{"train_examples": 101725, "num_classes": 10, "encoder_conv_stem": false, "decoder_norm": "batchnorm", "momentum": 0.85, "cautious_weight_decay": true}
Rows from block 1 of the decoder of a small segmentation model, named by matrix and row number. Rows with one number belong to one channel. Each number is 128 + 24 x the weight over its row's rms, rounded and kept within 0 to 255. All counts start at 0. Numbers have three digits each.
After each channel's rows are labels from the 100 images, of 14976, where the channel reaches its highest value: "colour at peak" is the nearest of a few named colours to the mean colour under the peak. Only what is clearly more common there than usual is listed. The data: cartoon faces. In brackets: how many of the 100.
# convs0: first 3x3 conv (decoder.mid.1.convs.0.weight, 256x256x3x3, each kernel summed), inputs 104-155
# convs1: second 3x3 conv (decoder.mid.1.convs.1.weight, 256x256x3x3, transposed, each kernel summed), outputs 104-155

convs0.227:097112127093161097116147131146133129137109097143110118121132125139095121115093102122114123065098119109071071102115141138140135161111120164108115108117139121
convs1.227:116127123120119192136145118155117118133177116109129138156117108153097161118189151159142137144160182117144136119155093155161169117144123137109138078142112127
colour at peak: pink (33)

convs0.43:129154137100095104141135092101124133126115108109101094095125122105090106121132134140120102106118118120129118109085130127131154098089130104125153129115121145
convs1.43:162116126135119154128137136108135123157136147123139141190115111127128131129116112151159111120089173139154116123169116108118158095133091142170161125152141082
colour at peak: blue (35); purple (26)

convs0.11:093071126127126125161140085119144135166123117112092099147157133087096110111153111144131096087127093136118122114063137141113176134096108110118107093113116122
convs1.11:130123063167148151152139100135130125152140157112121171107159096153110112150108113111144136107126156134148116148116110144113139095123112125121158153154115155
colour at peak: black (50); red (30)

convs0.21:117093134090090097119127089132112136114117144110091097113140105159113111140111104161139112074141119128096084117094105135110125133136144100098142089118150160
convs1.21:106191122161157154141138157114125142175153126175146141144127127171159129093114097141149158137131154152127100139151102111147127113130119130156147122200074131
colour at peak: brown (40)

convs0.248:121165123119107119079116119122111114114105134108132090111147124111145089131119108139140146062112093121109097109065094093118120109136116088118134134108150132
convs1.248:126088122180123137096162134127149132162141140123145118152150163138129125068142142151148134129112176206184133140135090129120128155125140107176088118153100110
colour at peak: brown (45)

convs0.159:141150149141098141127158097123159087136116132085126111113098110164107153110119135118070148102133079164122120094107146118116172139124103151147122095096157131
convs1.159:148098128158060117168158100146117154160147149156102156105152127111124116130096129117140104127150144092142139106093108133142096133079110113123160123154112125
colour at peak: white (27)

convs0.174:107106114135075105096165135128100154128138149128140094100130113114081106106122127155161093111098084143125099121109095140110128112117126173116177066099139104
convs1.174:114124152183159157122069145178168095112113075121102101163125122140156116135121115138150145121119111174120139138124134134127150133155079109178098172138135166
colour at peak: black (26)

convs0.185:101137121105138166135107119109101130140073137123109147172104129142106054154095137150132103100162151160107131099108162157170062110129134130144102114095136122
convs1.185:104100175113109083157150169141137117109132123129124122132165173124137194149102127148139133130128116078146111101094084094091133162098110127118130083130114187
colour at peak: white (27)

convs0.244:121097145138146095150109110122125153111067078117135119144113123106117101137128082132107132091146112113102167129125133135115142121094111098100132077099130162
convs1.244:157159153121087112137131142109118075128146164148160204134153152138146112101098132147144084125124120123137110083117116090147118076145095137117156129107112124
colour at peak: brown (47)

convs0.59:136105167075133105168140133139104079151129141167103137141137136155171133125083140145139135117098129157121132132138102105122129126114108122129121106142128122
convs1.59:110149093132098131106096115104154122104134094113180102110072159128121107116149104092108116114143074100109157116108182110149141113102180110119127116094146127
colour at peak: brown (41)

convs0.106:113135131084113126122105149117120105098129144122111137094118131120095069160104109121094133114124113150119095126151105134144065145137121105140136095087131086
convs1.106:115154120118154149116156132136110147146185141084134149135143090098133172112206166107129123131109119116151154140129141119109151122143172128140174140142089103
colour at peak: brown (44)

convs0.120:155054129113127139171145097141127115146062072164104097089145127117089119128077132103090113115169137110125084109093101145101105106099134142113117100075134109
convs1.120:101163123126119154100113118101155145115128147111168115134162146129125141116100128135113156094098126183135113130141114153123142152121132140125150134149100109
colour at peak: brown (43)

convs0.197:096106110143144145166117121115108113130090120148124135127114125148103115141128099143124131102158124106129108146087119124136089112110111150140122111119126156
convs1.197:121099104145094163138132156104045135123123133148126102161113128111126098105102169135097121158120127160131095128131145130140106119100110146174124128112126131
colour at peak: black (29)

convs0.196:125084133102120074146170094110109116136102109125135113125101124118118118131125147145105106092157097119143166111129086131147137111109103160153137099121148134
convs1.196:149140076119139177129106123109145147109153119135139126088171120151096112119162084120152125103094144135131084156113134123135171118128105100110111135102093098
colour at peak: black (29)

convs0.104:106108125130142137099128101153083123122095158131128163142148131106112078080101094175109095129138109106101108103087126155138069137125126144120128102127101077
convs1.104:179141143131157084156131109129162158130143099102131102124122172144113135134136139077160118113148131125121134142117138138157151078146136128114165113126117164
colour at peak: pink (36)

convs0.146:122118123077081125150125134093133151114080126120128115134099134181111105153103131124129170118120120101138140131105138127108116134118119128126118147062130112
convs1.146:157134115151101139094117115127171130169128150111124143109135141144134100071086135130155114095120116149108078154125099125127164141119132110153161146151136129
colour at peak: brown (45)

convs0.122:112098112118126138113130124166113135103092132155096076146104105098114096128121091141125148079126143104134093131131159122095146117124109103148130108091173107
convs1.122:122153127149133078176121148103128126148097110135132173104107127127152151150145124113125143160099151124167123154141100146170112153118116134102118154130117131
colour at peak: black (32)

convs0.91:129109152173145093178113131084104144138083099130104142118119111134121142152092114126095109100082070114122112105107148135137139141134111130123115122099163118
convs1.91:115108066132098150052130142194135128139159152097151131148136182119125190131139150195114170127109145135095171147162129110145102153122167108097113168148110132
colour at peak: pink (32)

convs0.130:125137134145119119117139134123122101088099139179116130131141104163150125172151129128116094092141094091132158127136105123124087140094123135090143090056153136
convs1.130:148125106122132099133117107129157158116140110130187189129141117172099157106131142101155119145086151102147111089134130067144153125138115131123155097120138105
colour at peak: white (53); pink (33)

convs0.123:125098107098090122139139102156117094134098102135186133120130113114110075097106098126090129108094128136105137105122080116146122110107147128153157107078146097
convs1.123:133140136157158113132133106124106111128178147123119148115129133127157114154134146138146131111129158171125049104103135151153129141109122170113149125167106129
colour at peak: black (36)

convs0.158:109144131082149091136132159118122131117101150148086174133138114109125109096104113157131117099119075124127108090140114153133107132124079127133174096123136115
convs1.158:142115124152112152134089059162083124174128139098103139157135130113124135117183120089098147093161122156114149102120117123129120164133172174160127116133124139
colour at peak: white (31); pink (29)

convs0.110:105145130109155136112099123144178096127124095119124147138106152158106111160111108119132117120135093144104125150068129157131141118114115092158128143102116096
convs1.110:148143112134135137138193146118108136181148149155109154124141184116151151161106149140130143109111149125148109103124115146106112124128098137183165097124139105
colour at peak: white (28)

convs0.131:093107183090114107121142145128094112143126102157161123114108080086109144153094111168131113107151068125123107109124141114134100128157092112123107105103090101
convs1.131:136114102166085090096116129150143152130093105110072109108170171171126141133136097070153124076114135165166116145137094176097146132097181113137100152136109113
colour at peak: pink (29); white (28)

convs0.46:128150145098114167131075123117151142128095133144092112105150114137090106111095090141136135102118102165118076078116119172124105133084150114149129103099169100
convs1.46:067113128135103139140153132129161099148129108174183142093095172129140154147118117158099135129123123113123158147154110074111109138105095131132081124141126096
colour at peak: white (33)

convs0.164:133146116112107148133143120143146119111073125121094146124122130168117095156162056129088099119146142100154143123136129144109063124120126126129086136092125109
convs1.164:122123137086135109123130133125167140170135102150131105151150129128113145118146153090151098171111119107141160081159139098118167104149152123102161090137096149
colour at peak: brown (45); black (34)

convs0.118:114111129142140157120098103084053153125105118138116090137155126113108111110105080090090141077109139100136137121121113135156126117095108121118126105105137097
convs1.118:136129080101157145096133141147141122108147121161150169140125129179120131107112091163182150153069108134073114131112124107132126145117162127136113126125135087
colour at peak: brown (46)

convs0.71:104104102123155087091127136140136118127093112052103127124107106109121147107113101144110130118103095128118138110142078126104115129123086098121128127118138096
convs1.71:127132156095112082164144127105111178087125158158131145110084111120136110157148169116112127117121125130138108140145161121124121128129123148109149150133168175
colour at peak: brown (42)

convs0.133:099074138131123124125111099129134094166129132119095117138129112149126122142097081140098119089099151128098104101120142174130115129092133131136124119128110131
convs1.133:161116113134154156140165140114138127150108140126111137156106142110141128156131148145098112116132114109150172122131122097132083161127101121113106122147124107
colour at peak: pink (30)

convs0.154:100089131105150111144170132136151082117094106125107148109128140111108128102106088100107107123143079093092148091128115134114093132146131127159099099088122092
convs1.154:103153108109101108120150103138146118119133179124120115149118145136116099083089151132139121104122137176137116125173173115110143165103114104134185133161119133
colour at peak: black (34)

convs0.255:073109119109124101121106122140141086137103122169095088145144138154137120145126115139099138083121103134099108144105103094121120113123113108111106085117145110
convs1.255:118180109123123116114126119125106162110145123097169158139117111157108110096144138118126141147109113138143121094135129130151129129125151164097146156147091100
colour at peak: brown (54)

convs0.79:103086136083106130104073103117111109123101149106113154149112107128105108119101110186109141139119117123121126128108140123114093130135116145088103111128114120
convs1.79:125130149154112145119150177165125109151100157107067062120148146123138152156107154058096154129151164141139082150120119120136197149150143100144121133164133169
colour at peak: pink (34)

convs0.101:134131132136152151130124148118141129118108127134130159142146121149084082140112127153111113078145129142114110120124119107152060137133092153136103093086100072
convs1.101:163096164114111094140138159146126130129138097132130114088118179144139195151111128133126147117131091129104168160141142138107145116142162101133119148088114141
colour at peak: white (33); pink (30)

convs0.89:131144150122123101120115129111123170128141136135109136138127115123104078118140096088099143135083142137101127113130124107126074104090111148145126151078122077
convs1.89:089110106162103071122117153115136149127069160110118108135127110146139126144115113124141203132146142172092137179163124174109119156146185110159133161147125136
colour at peak: pink (29)

convs0.189:145117153105121132126150156140108129124111102138141114135072124126146151117120076122104140078131132147100102107116153134136095157081118149123135096079107105
convs1.189:107104181094100144148110150160146101114150133127100133126167098099106191118144148131169107147138112149124149154120134159107142114123111114143189142162123147
colour at peak: white (25)

convs0.157:118120100125105093156122089134117123124148110095109095122108133119133119086120059130116150140116114160107094126131100141129175167067107137128141096118125147
convs1.157:106117173135136163126138122140114092104131112168101087098150120144162135127082153133097126162157141126139126146150140130121162104127118114129106144158098161
colour at peak: pink (32)

convs0.199:093114111098104100169111100155153156136061126076116101136116118151091120097120153120144144104134113091124139120126106143136106140108175093106150115095123116
convs1.199:132118162148138118141131121091085124134139166138116181118163097114127122126080114154114097088130160136121104122124152131094116104134115156163122131116151145
colour at peak: black (26)